A small image diffusion model, trained from scratch: trained on close-ups of made-up surfaces with and without defects, 203450 training examples.
Rows from block 3 of a small image diffusion model, named by matrix and row number. Rows with one number belong to one neuron. Each number is 50 + 15 x the weight over its row's rms, rounded and kept within 0 to 99. All counts start at 0.
After each neuron's rows are labels from the 100 images, of 14976 (inputs lightly noised), where the neuron reaches its highest value: "lies over" is the class under the peak. Only what is clearly more common there than usual is listed. The data: close-ups of made-up surfaces with and without defects. In brackets: how many of the 100.
# fc1: MLP up (model.blocks.3.mlp.fc1.weight, 384x128), inputs 64-127
# fc2: MLP down (model.blocks.3.mlp.fc2.weight, 128x384, transposed), outputs 64-127

fc1.94:65 54 37 80 51 57 56 44 45 33 53 45 36 47 43 31 59 70 64 45 57 41 35 45 67 56 40 48 67 46 55 58 31 50 53 26 81 41 53 80 46 56 86 70 75 36 21 55 48 59 31 44 19 75 65 59 61 34 49 55 70 40 55 40
fc2.94:82 49 55 44 56 60 64 33 71 44 61 48 41 48 36 67 47 12 52 71 48 64 51 53 29 55 57 54 50 36 50 57 43 78 46 50 30 51 64 69 63 49 60 70 24 53 84 37 57 39 60 44 57 38 56 71 49 17 72 51 47 38 63 41
lies over: bright spot (62)

fc1.375:25 45 48 37 50 22 64 48 65 48 42 55 80 65 29 47 53 72 25 51 59 54 34 47 72 42 65 36 47 80 28 39 59 41 28 40 62 71 64 43 36 41 41 26 73 55 78 51 30 50 80 63 57 32 54 36 44 76 45 45 71 47 53 62
fc2.375:64 46 60 43 51 53 77 71 49 33 42 39 33 62 85 54 53 75 44 46 72 44 39 30 37 52 66 51 62 52 43 27 51 34 44 23 57 59 33 46 56 50 78 45 12 34 55 58 50 56 70 33 29 41 65 36 36 47 40 66 44 64 59 04
lies over: hole (34)

fc1.300:29 15 68 38 66 39 67 36 74 52 42 39 58 42 42 42 52 53 42 77 21 26 56 64 44 67 67 45 33 29 37 34 76 51 52 51 65 34 82 40 67 34 82 57 68 68 69 65 28 63 71 72 44 59 52 40 52 74 37 65 45 36 36 47
fc2.300:52 64 38 67 56 74 67 38 51 34 46 45 39 54 50 51 27 62 32 53 48 44 59 47 37 53 42 28 66 20 47 48 11 43 44 49 41 35 27 68 50 40 58 35 41 46 50 52 28 69 46 42 60 38 17 27 39 34 51 71 54 70 65 43
lies over: bright spot (45)

fc1.111:31 41 60 38 61 37 29 29 52 52 81 61 59 75 98 55 60 35 61 69 38 42 61 24 44 49 38 39 40 29 47 62 50 21 52 65 57 66 40 45 69 51 35 48 54 49 48 54 59 53 54 55 73 44 56 61 46 80 35 33 44 54 43 58
fc2.111:61 41 12 68 54 65 58 69 77 83 38 76 30 51 49 43 49 61 70 70 43 48 53 73 47 27 55 52 46 66 71 46 71 42 18 57 47 52 51 61 38 42 31 22 59 46 66 32 48 43 27 48 76 36 41 53 62 31 75 19 44 50 40 63
lies over: hole (25)

fc1.240:45 42 37 51 60 48 55 38 30 28 54 14 41 43 50 38 64 60 53 60 42 56 65 76 47 60 56 59 69 48 54 48 43 58 46 39 93 25 63 58 30 37 56 53 42 41 56 48 54 61 45 00 32 60 80 49 23 80 72 40 54 68 59 70
fc2.240:43 50 33 32 40 34 54 66 72 39 61 11 42 77 47 47 69 51 47 48 55 20 56 69 46 56 35 56 29 60 45 66 84 25 55 80 37 37 48 51 44 46 57 64 53 42 63 63 15 47 60 51 40 51 54 49 83 68 51 71 73 39 68 66
lies over: bright spot (37)

fc1.87:40 29 42 42 44 51 89 62 61 37 33 40 81 31 45 56 53 64 68 58 30 31 48 64 39 51 54 35 74 38 45 46 35 65 37 67 55 46 42 59 30 42 29 43 72 52 54 71 53 04 67 66 52 61 42 45 76 74 53 65 30 63 40 54
fc2.87:40 46 60 32 45 63 46 28 55 43 49 53 63 32 51 81 26 55 57 47 89 54 55 33 63 46 67 44 59 65 12 49 44 58 46 40 42 40 45 54 55 60 46 45 42 46 73 49 23 63 83 33 86 11 65 40 46 40 55 44 60 61 45 30
lies over: hole (49)

fc1.223:48 66 67 37 52 52 49 55 77 56 61 56 50 57 67 56 53 41 52 42 47 56 46 17 43 47 34 45 56 77 66 61 53 63 35 57 68 33 33 45 11 62 61 50 13 47 58 56 30 49 36 36 43 52 59 54 58 37 37 35 60 40 50 58
fc2.223:39 65 31 36 67 71 53 42 50 37 46 38 75 36 48 60 79 30 60 41 32 42 62 38 79 39 35 06 75 26 44 52 40 43 45 65 51 79 46 53 50 79 40 34 13 43 47 39 14 20 67 61 72 44 42 40 50 46 60 70 21 49 39 29
lies over: hole (68)

fc1.229:54 53 32 76 35 45 75 41 38 40 49 57 62 44 40 19 22 54 72 29 21 21 46 57 59 25 58 48 84 42 35 43 78 51 52 77 53 51 68 69 50 78 40 14 46 49 45 57 62 18 22 39 53 52 71 37 60 57 57 64 56 60 26 33
fc2.229:26 68 48 68 57 49 50 60 37 52 39 48 27 61 46 56 53 30 58 36 71 69 40 56 44 48 62 23 36 52 57 52 42 45 24 59 41 53 53 55 52 60 35 39 30 53 41 58 52 21 44 47 99 50 33 53 51 69 52 44 46 48 57 57
lies over: hole (35)

fc1.203:65 38 45 68 64 24 60 45 33 36 69 41 12 54 56 54 44 62 52 48 44 28 50 74 61 55 23 33 41 44 46 50 27 41 57 26 74 45 44 40 54 39 72 54 46 44 26 29 46 54 64 46 11 66 89 74 35 91 43 68 37 43 43 66
fc2.203:51 38 41 41 66 47 54 50 62 39 70 22 24 49 78 61 38 49 55 40 48 29 41 65 51 59 33 62 50 69 41 53 61 43 39 50 74 68 79 72 02 45 70 56 35 37 61 63 37 48 66 79 59 69 28 83 25 55 52 56 52 61 62 67
lies over: bright spot (27)

fc1.250:35 37 32 65 51 37 61 72 36 52 48 56 78 35 84 39 57 41 58 67 37 32 48 74 26 17 22 47 73 59 41 41 50 67 58 52 48 61 65 41 43 49 42 54 41 45 90 61 47 51 76 66 43 58 35 57 56 87 32 62 47 38 43 83
fc2.250:23 69 73 56 44 39 46 42 61 76 37 54 60 45 47 65 59 41 29 45 69 40 31 36 42 24 36 20 40 40 64 61 29 53 44 55 53 74 55 43 62 51 30 27 54 47 54 57 64 54 40 59 76 48 49 46 55 66 61 70 34 55 15 39
lies over: hole (34)

fc1.239:64 77 51 70 45 52 43 50 22 39 32 63 32 57 17 33 45 35 40 67 64 43 20 58 47 29 53 48 40 37 63 38 56 47 48 57 74 47 10 34 59 55 45 01 33 45 38 49 65 31 03 50 54 31 66 36 57 36 55 49 47 40 44 62
fc2.239:44 64 40 36 55 33 67 44 55 59 41 81 36 58 54 20 44 66 48 77 42 44 61 25 62 57 55 54 43 44 50 36 43 50 52 38 26 48 61 89 39 45 50 59 98 75 62 52 68 25 12 53 67 48 45 32 16 55 29 38 68 48 39 83
lies over: hole (41)

fc1.153:34 27 49 60 64 54 32 38 32 50 61 54 83 54 51 48 68 36 39 58 43 54 35 50 39 66 33 47 39 64 32 30 63 45 20 44 69 46 37 47 41 50 69 72 47 49 53 33 24 30 86 50 73 64 48 49 36 77 42 13 53 65 46 42
fc2.153:62 32 89 62 14 37 63 39 49 24 75 54 24 64 38 39 49 76 52 36 43 54 64 67 35 47 76 44 57 27 41 47 56 50 49 51 65 41 57 55 67 38 42 19 49 32 40 36 43 32 79 62 60 34 35 30 56 48 55 84 34 42 38 66
lies over: hole (56)

fc1.149:56 73 78 49 38 59 56 22 46 29 29 53 27 62 23 53 24 33 57 40 64 61 43 65 21 84 56 26 13 33 72 54 74 45 61 64 78 39 72 47 74 45 59 52 46 45 38 28 56 59 20 42 59 68 71 44 60 57 29 61 40 20 39 48
fc2.149:57 61 66 25 36 52 38 94 37 55 49 49 32 44 57 41 62 39 61 35 62 35 50 63 82 20 54 30 58 76 49 47 61 64 48 07 22 55 44 36 30 62 54 52 31 31 42 47 65 51 26 35 53 29 51 69 45 55 70 32 76 68 51 62
lies over: hole (27)

fc1.363:39 44 78 40 60 50 17 80 61 74 55 52 42 50 71 53 57 24 56 53 36 65 59 38 43 53 58 50 61 49 30 63 41 46 23 49 74 22 37 39 35 46 76 47 48 43 61 40 41 57 51 41 10 46 55 46 57 40 62 14 79 46 40 57
fc2.363:37 31 53 58 47 61 47 57 52 61 70 45 55 58 48 62 62 71 52 39 75 63 64 37 56 01 48 45 27 55 79 44 56 55 19 34 51 49 42 51 50 51 39 45 77 61 36 24 36 49 84 27 76 48 58 38 47 22 50 60 78 65 83 40
lies over: bright spot (33)

fc1.317:23 44 59 54 59 48 42 55 50 75 59 55 57 63 39 53 46 16 38 53 46 40 45 31 62 48 37 72 44 58 79 47 57 65 22 59 49 51 34 43 31 61 51 48 35 72 69 59 36 39 44 61 69 68 60 34 88 32 62 44 41 54 46 52
fc2.317:45 37 44 46 54 39 53 31 47 37 26 52 64 69 68 49 36 40 45 30 33 48 33 71 46 51 70 70 48 19 41 54 40 39 31 53 53 54 73 60 53 46 54 54 72 41 64 48 56 23 41 45 80 56 51 83 56 42 43 31 55 64 48 81
lies over: hole (73)

fc1.40:41 72 65 06 76 64 60 41 33 50 53 55 41 66 71 57 48 50 36 48 64 63 42 29 59 29 36 32 58 65 52 47 53 61 51 72 66 31 56 42 52 43 42 46 48 68 45 73 74 26 52 40 64 14 45 34 63 30 46 53 50 46 51 75
fc2.40:43 37 62 45 61 41 33 51 48 62 33 67 40 20 30 29 54 66 64 68 44 53 35 56 63 55 71 12 43 17 32 70 66 45 46 47 56 66 50 58 50 54 43 47 49 68 27 47 56 25 50 64 58 53 54 38 33 72 44 37 51 55 54 43
lies over: hole (44)

fc1.14:46 77 59 53 39 60 74 56 42 33 55 66 55 74 47 66 47 46 53 77 19 46 41 47 69 45 41 52 34 39 65 19 97 46 45 42 66 19 31 61 50 40 46 53 38 36 44 56 28 58 47 41 77 52 42 62 35 38 57 38 42 43 54 46
fc2.14:51 30 73 41 35 85 38 48 55 34 52 55 56 53 46 53 56 53 60 54 17 45 56 45 42 49 43 19 68 54 64 59 96 35 55 63 60 76 61 48 69 33 32 55 33 29 51 64 32 30 43 44 58 43 49 73 46 43 86 44 38 80 50 62
lies over: hole (56)

fc1.209:53 79 50 45 24 35 38 57 44 47 62 48 43 54 40 54 67 52 62 66 48 52 60 60 65 80 56 72 58 78 55 56 41 46 44 55 67 28 59 40 36 47 52 38 25 61 70 53 57 46 39 39 65 24 44 67 67 39 69 49 37 84 37 77
fc2.209:28 72 39 62 35 46 47 34 89 24 44 53 43 64 66 64 49 28 54 74 41 46 51 37 40 50 25 26 29 36 50 65 64 35 39 51 78 49 57 37 76 57 55 46 73 57 77 43 57 52 66 42 75 65 65 61 66 65 42 69 75 23 29 54
lies over: hole (74)

fc1.193:73 70 61 50 27 57 52 67 37 47 46 55 29 55 42 31 55 33 57 42 78 57 60 34 46 62 64 53 17 37 58 64 62 58 56 34 67 53 49 59 90 78 62 42 55 51 42 30 72 64 40 67 27 80 43 40 79 45 54 39 69 48 51 33
fc2.193:63 59 36 52 74 54 49 30 31 69 46 53 48 49 74 56 38 69 51 57 79 54 54 32 81 30 61 76 50 50 71 40 19 59 51 41 35 53 42 51 37 29 45 24 46 59 44 57 57 80 41 54 44 54 49 98 58 32 37 60 32 36 53 50
lies over: bright spot (55)

fc1.17:59 66 44 47 52 55 26 47 27 47 33 35 34 37 35 29 40 33 77 29 52 48 60 56 60 45 75 49 31 18 53 52 53 36 59 54 82 62 55 55 72 46 38 46 56 25 56 72 79 72 42 54 42 69 61 50 59 64 58 42 62 45 54 60
fc2.17:61 53 19 61 42 47 58 59 54 58 49 62 43 75 68 19 51 70 21 75 30 28 72 54 34 61 63 55 43 61 64 53 37 59 59 50 61 41 44 47 17 11 41 38 46 67 41 54 66 54 57 58 41 27 40 51 58 60 62 59 45 70 48 52
lies over: hole (29)

fc1.311:61 74 48 27 46 62 54 16 53 59 73 50 26 46 46 58 22 49 53 36 26 61 66 46 44 43 43 37 64 58 93 35 61 51 32 67 63 82 57 64 49 71 59 35 61 43 36 21 49 63 41 44 51 42 38 44 57 55 55 27 45 67 28 59
fc2.311:36 47 76 69 42 40 43 75 65 54 49 50 34 63 44 48 18 62 64 50 47 49 40 54 68 58 63 38 48 63 58 49 56 47 48 57 43 69 47 52 27 66 34 42 42 73 63 71 57 46 45 55 33 58 54 59 38 65 56 50 68 36 35 47
lies over: hole (62)

fc1.206:33 52 43 44 58 78 37 41 58 51 43 59 62 51 70 58 42 32 32 50 56 52 72 39 36 40 23 31 57 47 67 36 45 44 34 43 48 35 42 52 52 29 49 62 17 50 52 57 19 24 52 27 73 60 54 59 54 59 47 52 33 66 78 52
fc2.206:55 43 55 29 38 40 47 37 15 55 52 43 54 46 53 35 64 49 22 45 43 39 44 71 42 60 43 84 21 45 49 57 67 50 16 49 58 54 62 70 51 34 55 77 87 40 55 67 55 69 67 51 58 61 61 48 53 49 24 37 57 33 75 52
lies over: hole (65); stain (33)

fc1.282:25 46 59 62 50 49 58 69 41 42 54 32 55 65 68 56 18 37 41 52 71 69 51 47 51 59 47 66 41 36 66 43 64 40 65 60 65 36 62 28 49 43 37 18 27 41 82 47 66 80 58 18 41 62 26 42 61 29 75 69 00 45 57 46
fc2.282:55 38 42 39 45 85 71 46 54 53 38 47 32 54 51 51 56 68 72 26 64 51 57 58 27 51 30 62 53 46 46 77 48 36 50 28 35 46 62 35 48 41 59 90 80 56 50 43 77 81 48 52 50 40 74 57 22 41 25 25 83 68 80 76
lies over: hole (33)

fc1.295:58 45 64 32 57 34 62 42 51 27 39 61 45 37 43 30 38 53 50 64 23 50 46 54 54 61 36 68 29 28 72 43 36 40 39 44 74 55 55 69 70 46 70 48 64 65 36 62 66 62 43 54 00 51 49 47 71 65 36 62 55 31 55 46
fc2.295:41 30 58 85 36 33 46 56 45 45 51 64 52 41 59 42 37 52 61 46 38 48 50 54 76 54 34 59 37 39 40 52 66 53 70 40 56 49 60 38 39 45 64 70 88 31 83 49 68 49 50 56 45 62 45 87 51 47 67 51 44 80 33 43
lies over: bright spot (77)

fc1.219:55 57 50 55 38 90 52 65 20 48 30 20 53 50 62 66 58 21 39 62 60 37 57 39 59 40 28 46 51 52 69 27 35 46 22 65 51 37 42 43 22 55 35 25 15 66 75 60 67 28 46 54 49 68 75 43 58 57 26 33 54 35 82 64
fc2.219:33 56 54 50 44 59 45 63 51 54 47 71 52 37 45 36 52 47 54 43 55 46 54 38 27 40 60 39 99 57 54 58 55 40 68 48 37 52 55 42 56 45 53 58 17 56 76 53 52 37 66 47 48 30 46 74 31 28 71 50 31 66 14 58
lies over: hole (28)

fc1.214:55 39 50 50 44 29 85 57 53 51 33 53 62 40 64 41 48 59 71 58 39 30 37 68 45 64 76 48 39 38 61 72 43 50 47 82 57 68 63 60 63 56 71 57 63 76 46 59 75 33 68 79 44 58 36 48 65 63 36 82 40 16 56 47
fc2.214:42 44 44 72 32 86 59 44 55 48 36 70 63 46 47 50 72 71 77 41 32 46 68 33 63 35 31 41 67 76 50 65 43 68 74 54 31 55 41 39 39 55 20 46 36 66 69 38 32 37 51 53 33 37 75 44 41 35 34 69 49 62 55 69
lies over: bright spot (35)

fc1.201:27 34 39 45 66 38 57 70 48 37 47 53 60 53 57 33 51 58 26 69 55 27 54 29 58 34 57 52 36 62 51 54 52 42 58 40 66 41 89 83 48 40 54 31 74 35 48 79 66 43 73 57 58 54 58 58 63 82 47 59 40 22 50 32
fc2.201:51 21 42 82 44 73 60 58 58 43 51 38 43 75 44 67 59 75 51 63 42 30 44 45 64 61 29 82 80 46 49 28 75 60 41 40 58 59 71 26 32 35 41 52 62 20 57 67 52 59 19 46 58 42 77 60 65 58 48 29 63 90 59 55
lies over: bright spot (30)

fc1.309:37 44 51 65 54 42 60 22 35 42 40 59 62 60 68 54 35 63 40 40 65 44 49 53 50 29 35 55 39 42 63 50 69 45 40 54 69 36 51 40 50 72 21 32 55 77 58 46 50 57 53 40 40 08 64 43 43 44 25 48 48 30 61 34
fc2.309:37 49 59 32 31 65 44 73 78 45 51 55 57 69 37 36 39 43 56 56 78 35 36 43 57 80 73 48 44 61 13 61 74 31 36 52 75 71 35 44 60 77 45 46 63 43 64 40 52 42 44 52 76 55 67 40 55 64 62 51 31 73 52 48
lies over: hole (74)